A small image captioner, trained from scratch.
Model: 40-pixel images, encoder arch caformer, encoder norm rmsnorm, encoder depths [3, 3, 3], decoder width 128, decoder norm layernorm, decoder activation star_relu.
Rows from block 3 of the image encoder, named by matrix and row number. Each number is 128 + 24 x the weight over the matrix's rms, rounded and kept within 0 to 255. All counts start at 0.
# pw1: token mixer expand (encoder.blocks.3.mixer.pw1.weight, 256x128), inputs 0-63
pw1.106 [ 92  85 135 124 113 122 125 129 114 125 118 135  97 159  80 164 118 138 178 138 120 116 123 142 152 147 139 111 123 162 153 145 102 123 135 119 111  90 141 127 132 117 151 125 133 136  97 104 132 170 124 163 129 147 144 117 108 106 148 134 129 155 153 129]
pw1.107 [145 165  97 105 111 143  67 133  79 104 138 118 133 143 115 120 122 141 149 141 116 102 182  97 131 142  93 181 127  78 139 154 116 138 150 101 120 102 135 190 133 121 135 154 151 106 139 135 132 136 115 113 125 213 159 141 118 131 135 168 179 190  94 123]
pw1.108 [156 128 131 116 100 129 124 122 133 134 121 122 127 121 124 114 118 147 145 137 120 130 115 133 119 137 143 133 131 136 140 119 114 126 145 125 142 117 176 124 113 137 101 129 121 118 139 125 125 113 143 114  93 128 135 155 120 123 131 105 134 122 118 113]
pw1.109 [105 115 161 133 166 198  92 144 146 116 178 175 134  73 102 168 148 111 124 130 115 137 162 150  90 163 151 154  89 169 119  56  81 102 131  95 137 118 137 132 125  64 137 143 133 146 128 158 127 160 107 113  78  94 127 118 139 196  92 134 120 154 138 165]
pw1.110 [126 144 126 149 145 132 124 128 141 122 134 119 122 168 114 130 147 112 114 118 133 127 112 150 142 127 137 114 131 136 135 126 130 138 127 128 122 156 116 111 143 110 110 144 155 131 107 132 105 129 123 123 139 130 153  95 135 127  92 151 118 100 101 104]
pw1.111 [118  89 141 126 171 107 128 132  13 126 191 106 106 136 167 148 137  95 117 102 100 132 147  95 103 111  86 143 128 116  93 174 233 158  95 149 131 129 141  93 146 142  72 135 202  86 109 198 107 141 171 143  97  47 121 179 104 133 131 170 112 139 100  95]
pw1.112 [130 121 122 130 126 133 126 132 129 124 122 133 131 125 122 135 133 124 118 125 133 127 120 132 119 129 131 132 132 118 133 125 130 121 126 125 135 125 120 128 131 129 122 129 128 136 127 127 134 128 126 129 134 125 138 128 127 130 130 134 127 127 128 134]
pw1.113 [170 131 134 126 142 167 128 212 128 108 188 158 142 173 102 101 111  94  80 126  95 188 145  77 102 130 120  88 156 150 119 118 138 131 146 141 160 142 145 160 172 126 108 151 131 111 118  70 103  87 199 132 116  81 205 125 153 118 174 129 110 136  87 141]
pw1.114 [143 131 124 133 115 174 159 106 111 167  91 124 133 132 137  86  87 118 174 132  95 154 151 185 170  72 156 131 175 134 176 118  99 150 131 154 136 139  90 100 148  92 215 115 128 135 136 122 118 131 124 163 121 145 132 135 108 104 182  86 199 111  90 151]
pw1.115 [143 132 128 163 126 132 157 144  91  77 108 111 105 179 113  94 131 125 154 132 181 164 176 141 132 119 107 134 114  95 115  92 154 104 177  89 107  87 168 188  96 103 136 123 130  74 167 152 179 112 133 144 117 141 131 142 154 116 149 121 124 145 116 133]
pw1.116 [158  96 127 111 130 121 124 127  79  91 114 134 122 148 127 111 136 112 117 127 127 107 104 125 117 145 124 135  94 144 173 116 166 123 133 124 155 113 155 121 147 102 120 152 164 117 116 146 155 107 118 142 130 120 139 119 144 141 153 152 121 136 133 176]
pw1.117 [123 119 119 121 144 143 120  69 138 135  96 136 129 109 146 114 123 160 142  76 153 137 108 105 177 143 136 128  66 147 138 166 166 135 110 135 131 128 213  94 157 105 173 114 148 149 120 138 157 160  68 137 113 160 145 120 109 126 109 138 158 101 100  98]
pw1.118 [144 153  78 131 104 131  87 130 174 121 127 184  89 129 159  82  94 151 153 143 171 145 134 173 131 146 124 128  97  84  85  99 123 108 142 131 164 131  69 102  66 126 134 129  40 123 135 117 126 128 129 146 160 192 172 155 108 105 147 123 196 108 128 150]
pw1.119 [175 126 106 120 158 108 145 196 145 116 114 117 141 159 164 145 100 103 172  94  86 101  93 120  86 130 136 111  94 145 125 134 147 131  94 160 142 131 135 123  92 104 142 152 112 104 122 118 118 147 106 163 136 135 126 148 119 131 106 131 162 129 119 140]
pw1.120 [122 119  93 132 132 142 151  95 125  96 115 133 146 172  80 107 125 119  77  97 113 122 130 171 125 146 136 145 107  96 146 130 117 113  84  93 147 121 146 135 109 103 140 130 122 133 128  97  84 158  91 113 113 134 115 123 133 111 122 141 110 148 137 129]
pw1.121 [208 100 124 107 157  93 117  65 112 142 156 131 131 117 122 114 142 134 136 150 137 132 117 105 126  92 127 127 106 127 184 121 111 133 130  99 139 136 149 139 110 130 139 117 114 107 111 133 132 134 157  85  91  73 106 169 140  99 121  82 114 104 113 140]
pw1.122 [146  93 136 125 180 122 141 112  97 128 122 188 141 116 113 126 145 123 140 100 143  97 133 117 174 122 152 109 155 164 130 119 151 136 122 141  83 132 134 134  61 117 118 130 148  86 129 114 165 103 128 130 146 124 117 122 146 157 138 127 111 136 111 147]
pw1.123 [ 91 107 193 114 112  96  56 164 122 145 115  90 171 119  48  90 105 127  91 135 171 119 169 130  80 156 126 104 123  80 142 124 127 151 133 130 109 142  89 121 152 119  95  69 141  99 124 124 113 149 197  93  91 170 100 136 174 169 151  82 144 146 144 128]
pw1.124 [140 125 142 135 131 125 133 132 126 120 117 114 143 122 132 127 112 131 132 133 122 123 157 109 130 141 112 135 110 130 150 137 117 163 115 117 153 137 124 118 120 137 109 135 114 128 134 138 115 133 124 144 112 137 118 136 129 127 120 142 136 112 113 118]
pw1.125 [134  86 135 142 131 113 150 108 116 102  99 122 137 170 133 127 140 125 137 142 115 135 111 150 127 129 126 132 130 121 151 136 121 115 141 114 140 133 142 110 133 134 114 135 122 120 106 113 148 155 126 140 130 106 135 112 145 129 132 127 113 138 125 126]
pw1.126 [119  98 126 147 162 129 131 123  72 131  98 113 108 156 158 124 173 158 120 137 132 114 126 145 120 148 144 132 108 105 102 141 157 126 144 128  95 184 111 140 157 112  99 137 141 139 146 124  91 126 164 112 109  96 122 123 139 104 113 136 130 138 117 114]
pw1.127 [142 144 120 136 119 147 143 104 104  99  86 118  91  96 120  94 141 151 111 115 131 139 154 108 126 114 175 130 135  83 150 165  82 136 127  89 161 147 100 157 125 105  97 134  93 110 101 118  98 112 110 157 128 116 106 131 149 107  90 151 133 101  75 157]
pw1.128 [124 111 108 133 127 114 137 146 116 125 116 126 119 134 119 123 128 138 126 148 118 124 135 139 137 124 127 131 133 137 118 124 125 129 131 137 133 123 111 127 121 131 128 139 106 103 129 135 132 125 135 130 131 116 124 116 119 110 122 138 138 140 129 142]
pw1.129 [148 119 136 124 123 113 113 134  97  92 130 149 111 122 131 123 121 146 143 113 105 124 137  85 132 161 119 135 126  90 142 140 111 117 122 125 121 134 144 129 129 150 139  85 131 146 127 114 102 126 174 125 129 141 110 105 144 150 143 121 142 119  91 122]
pw1.130 [123  89 150 102  87 114 121 126 108 156 112 132 124  69 111 102 150 103  85 107 127 140 118 124 139 119 121 107 128 124 115 127 121 154 141 115 128 130 125 108 111 128 137 162 155 126 139 101  98 151 127 119 151 103 126 164 122 125 129  98 135 160 144 114]
pw1.131 [ 80 167 156 100  84  95 124  91  83  89 168 161 117 101  79  76 142 133 132 145  96 133  95  74 149 162 121  99 146 140 134  87 167 133 111 147 127 150 115 107 151 167  90 159 143 135 109 194 120 120 166 193 133 115 117  96 167 121 121  98 156  57 117 146]
pw1.132 [162 130 137 124 150 136 137 148 140 160  68 133 110 144  90 146 131 126 153  44 133 144 123 177 134 131 159 122 134 146 149 147 147 135 117 111 167 152 132 125  99 131  91 116 125 117 105 173 116 165 130 102 132 100 126 125 121 124 124 143 140 113 172 101]
pw1.133 [115 122 111 104 232 143 144  95 115 106 117  82 163 129 148 125 117 160 178 122 161 145  66 149 175 151  97 149 137 154 172 177 105 129  78 183 131  90 103 124 170 123 124 153  99 119  59 103  91 142 134 169  98 144 111 117 110 161 128  85 148  93 163 120]
pw1.134 [110 131 141 111 138 144 137 123 137 127 145 126 135 140 127 146 158 142 124 132 131 123 137 152 125 124 144 146 135 140 165 129 131 107 140 105 133 136 155 124 117 129 136 108 120 125  99 113 124 119 122 131 101 128 110 121 137 139 144 116 107 131 164 128]
pw1.135 [119  92 119 164 122 126 141  97 107 141  78  90 103 144 138 122  64 125 165 107 163 136 111 181 127 116 135 142 101 134 151  62 149  88 178 166  80 144 129 135 107 122 109  74 104 104 165 125 114 117 140 103 142 135 114  77 126 153 109 113  88  70 113 179]
pw1.136 [132 112 126 175 202  75  64 160 164  91 129 135  69 158  77 109  67 115 109 113 171  95 127  93 155 152 139  49 134 153 135 129 122 161 100 152  90 112 113 123 128 138 132 143 191  55 177 179 115 133 126 152 133 154 122 108 112 123 117 125 152 159 181 129]
pw1.137 [141 144 138 140 141 131 112 122 128 132 123  97 127 133 120 131 148 126 146 132 110 136 145 127 100  87 119 126 123 154 105 125 114 125 136 142 120 130 117 124 136 129 122 138 150 127 130 133 128 120 119 124 120 119 132 127 135 125 121 131 134 149 142 130]
pw1.138 [132  86 133 106 144 118 125  95 139 122 118 117 118 122 123 122 125 112 104 142 122 143 121 143 139 147 122 112 110 134 131 142 132 115 125 102 129 137 130 115 157 136 130 133 128  90 121 156 113 138 114 137 163 135  95 128 114 137 123 148 137 110 158 121]
pw1.139 [136 132 150 109 114 117 137 143 109 118 152 122 134  98 144 124 135 183 121 122 126 122 173 145 135 162 117 143 156 122 162 126  93 121 162 150 124 135  97 133  88 115  96 145 172  78 118 105 130 142 124 161 104 120  97 115 147 106 142 162 111 157 188 136]
pw1.140 [111 130 125 110 106 132 161  97 121 109 122 128 124 134 146 105  98 140  68 139 132  81 116 123 143 168 120 117 159 116 118 141 126 114 169 153 115 126 142 135 110 111 181 127 108 101 132 125 152 136 109 118 109  84 141 115 113 131  56 153 159 150 134 142]
pw1.141 [155 138 118 107 118  92 115 113 151 115 121 126 106 123 125 119 136  95 166  82 132 108 126 132 149  90 174 143  98 162 123 183 182 168 163 133 153 124 146 130 165 111 119 131 145 127 117 131 131 133 116 146 114  87 146 108 117 172 181 123 151  95 127 134]
pw1.142 [ 99 137 118 136 193 144  95 127  92 132 147 141  45 109 164 156 165 174 145 121  76 124 151 163 163 173 113 116 120 131 137 138  90  69  66 135 135 105 120 135 100  96  99 156 117 170  57 116 171 173 101 121 127 104  79 147 107 136  93 121 103 144  95 117]
pw1.143 [137 120 170 103 130 122 106 100  65 155  92 131 105 133 156 169 137  83 154 101  99 197 142 175 143 101 175 109  82 178 146 167 142 137 111 178 193  74 176 136 124  67 118 106  56 143 145 131 162 122  96 128 145 163 115 139 136 166 114  53 115 134  71 129]
pw1.144 [133 126 116 106 128 135 153 124 155 157 153 156 140 103 109 132 124 121 120 135 120 134 150 143 134 108 142 118 153  63 109 156 110 100 117 142 141 134 122 135 129 129 120 145 142 111  76 139 139  99 129 150  93 122 120 118 122 115 116 135  91 122 137  96]
pw1.145 [130 130 126 128 135 101 136 138 180 127 119 131 106 160 154 167 101 105 146 123 120 151 126 147 124  97 129 117 136 121 141 122 116 128 109 149 137  95 143 126 158 132 122 143 115 123 107 118 139 121 144 102 107 117 162 109 157 115 126 116 102 136 141 105]
pw1.146 [123 131 106 125 130 146 104  94 121 136 103 132 152 137 121 119 149 138 112 140 106 122 126 151 140 122 190 157 145 144 124 109  97 101 120 121 154 106 132 149 113 123 114 140 118 173 118 115 128 163 174  98 123 107 139 163 156 156  99 100 128 135 114 144]
pw1.147 [136 177 122 140 215 117  96 112 145 132 161  96 133 161 176 124  73 145 148 107 193 136 132 136  96 111 110  49 119  73 134 149  68 121 115 154  91  97  88 147  78 136 125 125  92 109 139 151 155  94  71 124  95 174 139  48 144 139 104 132 132 144 171 137]
pw1.148 [160  74 121 142  86  84  96  84  82 162 133 180 142 119 140 114  78 139 180  98 117 188 192 140 140 144 158  91 144 242 110  78  87 139 172 131 122 145 111 159 101 188  86 106 171 166 151 168 157 129  87  88 147  68 123 113 120  79 111  67 118 153 121 107]
pw1.149 [132 129 131 125 129 139 125 127 136 115 112 124 132 105 125 136 137 129 115 121 120 149 115 105 127 128 133 126 110 141 117 118 126 123 147 133 123 144 121 120 116 134 128 133 135 135 125 150 135 127 117 118 132 127 123 130 135 112 140 119 115 129 125 111]
pw1.150 [114 181 138  68 159 110  80  98 139 147 131 148 122 156 178  95  90 162 137 162 164 107 113 121 147 129  57 119  75 114 131 169  79 128 105 122 113 131 132  88 105 155 117 126 141  96 105 146 145 144 120 137 136 165 203 146 121 140 133 115 128  94 129 150]
pw1.151 [150 119 136 108 128 142 125 126 187 123 149 136 113 112 151 134 130  83 123 116 122 137  41  86  98 124 158 125 117  76 162  87  97 117 118  97 117 101 131 108 150 169 127 123  70 151 181  67 135 140 140 119  89 136 132 133 121 122 121 116 105  98 108 124]
pw1.152 [110 153 109 164 150 180  81 134 145 125 162 171 115 104 156  76 117 116  89 118 126 154 136 110 131 137  98 134 106 151 140 138 115 111 106 125 145 144 118 138 193 107 199  98 208 124  78 122 143 124 166 131  92 113 161 132 104 175 121 192 135 131 148 174]
pw1.153 [109 111 111 144 131 134 115 128 130 116 134  97 146 105 149 121 113 110 132 145 152 120 140 124 139 145 139 126 137 116 132 105 108 129 127 132 128 119 116 118 131 127 137 141 104 124 127 107 111 138 144 136 160 138 132 115 132 126 106 116 154 145 117 114]
pw1.154 [159 122 121 119 120 108 124 144 140 122 119 113 134  92 130  88 117 129 138 126 142 143 119 126 132 129 100 135 121 120 132 114 118 142 146 120 153 160 118 113 117 144 154 122 135 133 161 144 130 129 112 121 116 156 129 135 107 136 136 141 147 103 125  92]
pw1.155 [108  97 147  99 118 129 135 105 124 110 131 125 145 112 135 109 139 112 153 144 158 119 114 101 131 162 128 118 140 122 147 141 104 122 144 127 115 131 156 121 102 130 124 134 134 105 114 112 157 155 130 111 112 124 136 135 131 143 116 138 124  99 126 150]
pw1.156 [134 137 136 174 162 144  84 124 114 182 112 133 123 171 115 131 131 121 126 110 108 206 104 137 108 118 146 119 112 148 155 116 116  62 119 181 106 143 114 122 103 151 120 138 102 119 157 148 133 110  60 153  80  91  83 121 142 152 125 110  91 154 157 135]
pw1.157 [184 115  84 155 165 136 116 162 124 118 107  74  82 181 139 181 159  68 117 135  75 114  71 159 168 105 134 129  95 113 173 178 118 134 119 103  86 146 102  93 161 169 149 139 148 127 136 129 122 114 157 116  95 128 121 103  96 114 112  79 151 114 100  83]
pw1.158 [139 102 122 121 106 136 141 128 128 146 126 135  92  99 154 134 139 113 137 157 129 151 103 146 129 137 127 127 102 177 115 108 135 134 160 154 102 164 124 114 118 143 127 150  82 140  93 138 132 142 120 151 138 132 134 134 142 131  95 124 144 118 140 160]
pw1.159 [170 159 131 128 136 101 129 140 105 116 100 152 111 156 102 135  98 166 155 147 107 118 112 139 120 133 141  98 100 140  93 106  91 151  77 144  92 133  99 122  97 130 160 121 131 127  97 158 120 103 140 125 135 148 111 111 119 119 146 118 116 137 130  83]
pw1.160 [ 83 140 146 134 135 159  91 136 169 113  77 161 131 151 124 175 120 176 166 141 146 141 124 171 167  92  82 158 126 121 155 142 182 126 119 121 155 110 129 139 121 147 107  91 150  98 128 125 107  72 150 146 163  94 117 136 104 170 101 144 114 141 154  87]
pw1.161 [117 110 144 115 140 120 128 148 123 122 134 104 132 132 114 144 144 136 127 129 125 131 126 131 131 145 104 131 121 121 153 128 100 118 113 122 151 130 140 125 110 151 115 116 123 121 142 137 139 140 146 155 139 124 103 135 105 125 139 134 133 124 150 135]
pw1.162 [130 197 118 150  72 161 125 113 118 150 132 110 114 123 159 132 131 139 126 126 157  94 134 153 130 107 107  91 125 146 124 134 109 104 101 167  94 160 128 100 136  93 170 152 181 133 123  99 186  97 105 107 133 126 132  60  76 127  86 163 101 151  79  99]
pw1.163 [145 174 177 115 141  86 102 153 131 103 100 172 149 141  90 138  85 166 127 102 154 128 131  89 118 106 135 122 129 113 145 132 146 116 158 134 113 128 107 141 141 150 165 146 104 110 127 119 117 137 103 151  77 110 141  95 150 139 123 142 150  88 110 182]
pw1.164 [139 123 134 117 151  86 131 120 102 147 111 135 109 151  98 136 108 169  99  96 110 108 109 157 132 126 134 109 112 125 122 133 137 136 114 123 137 117 142 122 164 113 140  98 153 140 114 135 114 131 147 118 126 101 141 124 143 120  93  90 105 103 107 146]
pw1.165 [131 123 118  98 145 100 166 128 176 127  98 151 156 149 115 106 116 102  80 143 139 122 151 143  93 196 192 120 128 142  73  95 141 128 131 151  82  71 113 119 158  90 146 148 143  90 163 119  82 110 108 146 138 119 124 108 115  93 170 113 131 172 153 139]
pw1.166 [115 135 127 119 140 130 141 146 111 118 138 128 130 116 119 114 139 157 117 138 123 137 132 110 109 108 131  94 132 155 142 127 155 127 111 123 121 116 135 158 151 149 127 140 119 117 118 118 143 100 164 161  98 134 126 122 150 109 120 123  93 147 154 129]
pw1.167 [ 82 140  99  52 114 111 135 137 157 123  62 154 134 142  73 170 155 132 113 145 121 112 159  85 120 114 139 142 121 136 171 147 131 147 110 102 120 108 175 142 143 198 110 141 156 125 138 152 105 129 136 101 127  97  64 166 133 124 103 129 157 203 188 119]
pw1.168 [ 97 131 113 170 139 133 145 137 140 127 143  96  95 147 157 112 103 122 123 137 109 107 133 133 143 103 114 146 135 111  53 169 135  87 141 125 143 135 170 107 151 172 129 130 129 156 137 193 137 118  99 137 124 115 137 156 180 106 134 185 109 157 125 146]
pw1.169 [107 146 122 112 142 111 143 146 145 122 132 106 124 137 114 122 117 127 127 124 131 129 157 128  93 131 141 157 144 148 161 131 127 121 116 137 148  93 135 133 124 132 132 103 105 127 114 122 131 127 113 146 138 140 126 139 132 140 141 115 137 143 119 126]
pw1.170 [123 143  90 154  85 134 206 141 102 120 102 143 133  96  94 110 128 157 116  84  34 112 113 135 140 103 130  79 162 139 123 110 120  81 136  96 120 140 127 100 122 170 173  95 151 143  89 118 131 151 111 167 107 119 115 154 139 109 122 145 124 137 145 158]
pw1.171 [104 135 144 105 142 125 136 142 132 136 131 142 115 132  99 128 153  73 131 147 125 134  93 130 124 159 130 136 149 100 131 131 158 114 148 150 138 110 170 141  97 152 148 101 119 116 113 147 122 128  95 118 127 140 133 176 129 126 109 148 114 139 154 160]
pw1.172 [204  95 154  71 156 107 154 175 171  73 115 127 168  67 142  78  99 134 130 134  13  87 123 173 117 158 168 169 163 130 130  26 154 125 216 152 107 149 120  62 137 150 125 166 123 106  74 199 129 157  34 125  26  74 192 118 189 101 104 145 103 139 101 204]
pw1.173 [164 125  95 123 153 112 151 124 143 114 141 122 109  85 114  86  88  96 115 128  81 138 102 103 160 120  65 159 122 102 119 152 106 185 199 105 122 141 134 158 161 159 127 169 154 119 120 115  72 128 160  75 144 175 164 110 105 159 160 117 145 126 163 139]
pw1.174 [107 148 117  95 112 146  89 136  63 148 114 134 142 120 183 188 167 107 144 148 131  88  91 155  84 114 156 166 105 117 180 168  82 133  99 152 166 142 177 154 112 156 169 167 157 130 145  51 119 138 136 136  93 164 161 139  93 151 167 148 119 125  78 198]
pw1.175 [134 124 131 126 124 138 141 125 149 118 148 112 111 144 131 124 124 122 130 133 122 139 134 125 119 141 145 118 114 145 125 146 119 156 135 130 111 122 142 143 113 132 141 126 136 113 132 134 156 143 128 105 123 121 119 140 149 140 148 126 124 111 108 123]
pw1.176 [103  51 114 166 140 145 138 101 148 112 128 115  81  92 111 104 155 109 107  83 125 156 129  93 124 143 134 144 112 149 125 103 133 123 106 150 145 143 127 111 156 138 155 133 188 108 170 125 125 159 119 152 162 123 149 124 116 138 105 131  72 115 125 154]
pw1.177 [133 109 150 127 132 123 120 120 143  85 121  98 134 134 124 138 138 122 144 120 133 113 133 123 127 131 154 150 109 157 123 128 107 130 147 160 153  99 142 146 136 126 126 123 144 113 126 109 140 114 122 140 147 123 128 136 119 144 144 104 106 132 141 159]
pw1.178 [174 140 177 122 114 114 152 176 164 153 113 121 141 131 135 104 146 112 104 119 158 124 120  74 128 148  95 138 131 160 169 126 129 123 126 125 114 117 131 163 122 134 108 104 119 136 167 198 126  82 118 124 130  77 164 157 167 117 127 121 135 128 114 136]
pw1.179 [177 188 152 107 117 128 145 134 136 122 103 127 124 138 145 135 121 101 131 141 159 115 114 113 156 130 119 108 133 133 128 117 117 133 141 110 129 117 124 161 153 130 125 135 154 117 149 115 157 121 175 145  93 151 132 143  89 130 114 134 121 102 101  87]
pw1.180 [136 153  76 121 125 113 111 154 117 202 109 118  97 164 148 128  58 102 161 117  97 124 122 108 100 137 134 116 189 139 151 161  73 103  99 204  86  87 156 128 141 135 126 125 140  80  91  61 100 144 115 164 127 172 125  97  84 150 126 110 172 112  76 131]
pw1.181 [ 92 129 148 187  93  97 137 178 119  93 142  92 114 118  97 114 113  93 124  68 159 102 104 147 142 174 134 145 144 171 140 137 174  91 102  74  90 131 148 123  99  78 150 135 150  67  86 141 128 152 127 155 104 124 110 121 110 143  96 124 157 137 132  97]
pw1.182 [136 165 163 164 139 116 103 195  94 107  74  79 125 128 120 120 112 148 137 152 105 122 163 165 188 164  78 111 105 167 129 147 145 118 126 176 144 188 149  61 158 144 120  81 143 124  84 106 108 163 182 105 135  75 108 102 193 148 146 152 149  98 100  98]
pw1.183 [109 209 129 100 158 107 172 175  39 125  90 138  90 140 170 122  95 121 127 139  76  92 118 103  70  93 147  86  95 110  92  89 170 107  90 179  98 110 126 129 164 141  96 110 125 155 132  80 106 104 147 107  82  75  92 115 106 157 115 105 110 141 137  92]
pw1.184 [106 173 166 111 186 137 105 144 132  97  96 109 154 179  96 143 116 165 133 109 116 136 114 141 110 171 166 116 132 122 157 119 116 110  88 134 134 117 149 115 114 113 156  93  89 154  74 138 124 152 154 160 121 139 120 117 100 126 109 105 116  60 117 137]
pw1.185 [163 131 110 173 155  96 109 110 161 127 154 115 116 163 151 133 112 134 133 120  92 130 142 120 154 144 145 116 169 129 133 161 127 137 117 132 142  97 140 159 120  99 128  98 147 139  90  92 137 114 109 144 117 166 114 137 135 118 127 122 116 142  90  96]
pw1.186 [173 105 145 114 151  99 139 110  85 109  77 136 146 124 152 136 123 118 135 151 116 135  71 140 135 156 148  79  86  37 154  91 116 129 105 153  90 120 113 157 120 139 129 135 107 126 154 114 148 136 110 122 118 144 117  80  87 154 150 155 106 139 142 104]
pw1.187 [131 127 119 169  96 150 105 132 131 119 171 120 130 162 114 129 120 142 144 155 128 132 144 144 114 150 119 133 167 163 176 116  86  99  92  90 126 151 153  92  97  68 120 154 138 101 107 132 121 149 123 112  87 142  79 129 121  96 152 126 175 128 127 143]
pw1.188 [153 136 143 114 131 157  49 137 114 124 135 152  99 184 161 122 152 103 140 104 196 133  96 171 187 155 114  69 106  94 118 103 171 137  89 121 140 138  92 136  73  77  75 106 129  90 137  58 140 159 105 146 141 191  86 204  71 134 143  81 128  78 118 138]
pw1.189 [145 166 141 134  89  74 135 169 147  75 186  91 117 183 217 128 169 100 139 163 194  88  93 128 156 111 103 116  80 107 105 115 194 124 160  93 107 173 135  92  90 175  82 170 139  11 203  81 115 107  99 141 112 153 124 145 130 125 109 150  98 105  77 114]
pw1.190 [188 157 111 131  94 164  56 135  75 131 176 163 123  81 119  89 114 132 123 182 146 126 138 170  70 154 128 113 131 125  91 113 173 142  92 198 111 128 141  58  72 128 137 110  63 128 105 111 122  93 146 122 154 128 125 150  78 140 159  68  98 125 152 130]
pw1.191 [154 123 116 118 115 123 128 168 109  99 135 142  86 111 147 125 118 123 129 129 133 162 116 122 112 162 129 117 116 111 140 150 129 136 134 127 117 118 140 131 115  94 129 163 137 129 135 144 131 133 127 150 126 139 143 126 104 154 124 154 116 127 129 122]
pw1.192 [120 111 130 133 125 132 122 132 125 126 121 141 128 120 123 120 121 121 139 148 155 144 126 116 138 138 152 111 126 137 139 134 134 152 136 124 135 112 122 131 131 132 101 133 149 119 124 117 144 118 119 121 135 120 148 127 157 127 143 146 142 110 117 138]
pw1.193 [ 19 147 114 126  82 202 145 112 101 124 132 132 115  75 128 100  94 148 125  95 115 120 168 146  97 177 206  85 160 136 136 124  57 108  95 113  84 168 108 131 146 132  99 125 140 148 131 100 132  63 116 110 103 123  92 142 150 100  55 128 146 145 111 118]
pw1.194 [103  99 138 122 130 139 136 160 139 126 104 145 145 112 114  85 106 104 120  97  68 128 120 139 141 134  79 163 135 116 126 135 112 142 107 116 179 170 105 109 142 135 124  67 105 120 113 132  82 140 134 119 111 129 112 132 111 156  95 119 129 117 125 157]
pw1.195 [101 144 142 125 168 138 104 137 118  78 131 150  88 132 142 115  68  91 135 114 109  93  77  91 157 125 133 110  99 106 116 108 138  64 144 155 136 120  87 137 104 134 150 194 118 181 172 147 129 108 162  60 130 140 100 145 118 146 112  97 123 165 174 166]
pw1.196 [129 151 126 136 153 157 122 123 156 118 162 170  89 127 160  88 142 157 143 145 126 145 157 143 114 136 160 195 123 133 148 152  99 138  92 104 150 125 112 111  92 109  88 145 139 146 192  92 108 108 102 119 120  87 161 134 167 109 111 109 129 109 137 169]
pw1.197 [107 154 174 134 132 151 114 131 125 132 116 136 140 110 109 124 140 127 111  86 117 130 183  74 145 111 124  88 105 117 108 104 159 159 155 109 152 134  96 153 120  89 150 119 125 117 164 159  92 133 156 108 106 163 120 121 126  87 143 152 124 109 110  97]
pw1.198 [144  94 164 122 120  86 147  94 136 111 115 103 104 119 146  74 113 117 143  91 124 123 178 177 122 119 116 112  98 175 145 112  99  95 135 123 124  67 100 162 151  92 144 141 139 141 125 101 165  81 148  65 152 144 135  62  91 106  86 124 107 107 127 111]
pw1.199 [151 115 117 159 100 154  92 139 140 157 133 161  99 109 110 118 144 152 169 133 101 144  88 112 123 118 129 147  91 182 163 121 176 143  89 158 107 118 112  89  92 118  90 103 141 144 123 125 167 111 103 138 183 138 112 109 168 136 173  81  49 151  80 148]
pw1.200 [104 121 112 118 107 159 115 134 118 119 136 146 129 123 162 131 118 113 127 130 138 138 148 122 143 179 113  99 114 130 136 125 119 103  96 126 103 126 117 117 116  92  87  89 144 159 133 128 132 123 153 139 141 120 122 111 132 128 111 138 162  95 122 116]
pw1.201 [128 139 155 136 154  83  90 107 101 112 183 133 167  96 164 136 109 117 136 140 145 141  99 130 115  89 108 118 142 103 121 146 156 132 117 154 136 125 131  99 181 188 167 137 126  94  79 119 132 145 198 157  82 138  94  82 124 115  73 143 137  72 126 148]
pw1.202 [121 123 125 155 132 148 149 129 130 126 120 151 132 125 141 137 148 119 112 118 118 133 146 128 122 133 127 120 136 107 140 137 131 152 134 127 116 122 128 122 132 134 114 129 131 117 132 150 121 128 117 123 158 138  88 111 121 121 149 113  98 143 117 144]
pw1.203 [131 125 132 128 127 128 130 126 129 129 128 129 127 129 124 125 128 126 129 127 128 127 124 127 127 127 127 130 124 121 128 127 125 128 127 129 128 124 130 129 129 126 125 126 126 128 132 127 130 127 125 131 131 128 127 128 130 131 127 129 129 127 130 129]
pw1.204 [130 149 138 112 132 139 132 127 130 115 126 121 142 115 134 118 129 141 107 142 137 133 144 118 122 146 125 120 115 122 113 129 107 137 112 120 127 103 101 121 130 115 124 109 135 133 121 133 134 126 114 107 130 133 127  84 108 101 132 123 120 117 117 118]
pw1.205 [150  70 113 118 114 100 120 103  89 125 122  97 104  61 145 133 129 137 134  94 103 145 106 121 171 134 123  91 138 145 108 145 163 129 180 134 129 122 135 131 118 141 140 191 115 135 155 115 150 101 100  95 107 148 144 141  85 156 109 152 128 113 158 158]
pw1.206 [116 143  67 118 147 153 128 140 132 100 133 133 112 114 136 122 126 121 131 130 150 157 122 111 101 116  84  83 119 155 147 130  95 130 105 132 153 146 132 122 134 133 160  83  92 174  94 154 154 133 117 139 129 167 131 142 121 119 133 119 177 153 144 154]
pw1.207 [ 85 104  95  94  99 162 101 117 120  97 116 101 143 108  75 122 114 130 142 150 159 126 155 172 118 147 152 141  92 146 120 145 128 129 127 121 128 103 141 124 139 116 121 136 117  97 108 101 136 162 121 153 140 125  79 152 124 117 165 130 127 154  98 146]
pw1.208 [147 163 117 117 125 113 122 111 183 123 137 172 106  80 158 164 162   8 135 129 125  90 163 198 122  84 108 154 121 148  67 155 127 174 106  78  70  87 147  95  34 105 129 158 145 146  93 134 160 113 151 163 118  73 159 141 188 121 125 159  92 153 113 113]
pw1.209 [113 136 127 140 128 119 133 139 137 123 119 124 121 123 130 118 131 125 130 129 135 129 127 141 120 119 127 128 134 130 132 126 130 123 127 129 123 123 116 134 122 116 130 123 118 124 134 135 127 129 116 136 130 140 135 129 132 132 125 123 124 130 141 127]
pw1.210 [121 150 168 116 172 117 147 100 135 135  88  99 183 106 128 147 127 176 116 150 145 128 124 103  76  98 135  98 149 110 112 130  94 135 100 130 107 134  93  72 142 150 144 162 119 119  60 131 133 102 147 145  96 122 124 168 113 134 100 121 135  74 129 159]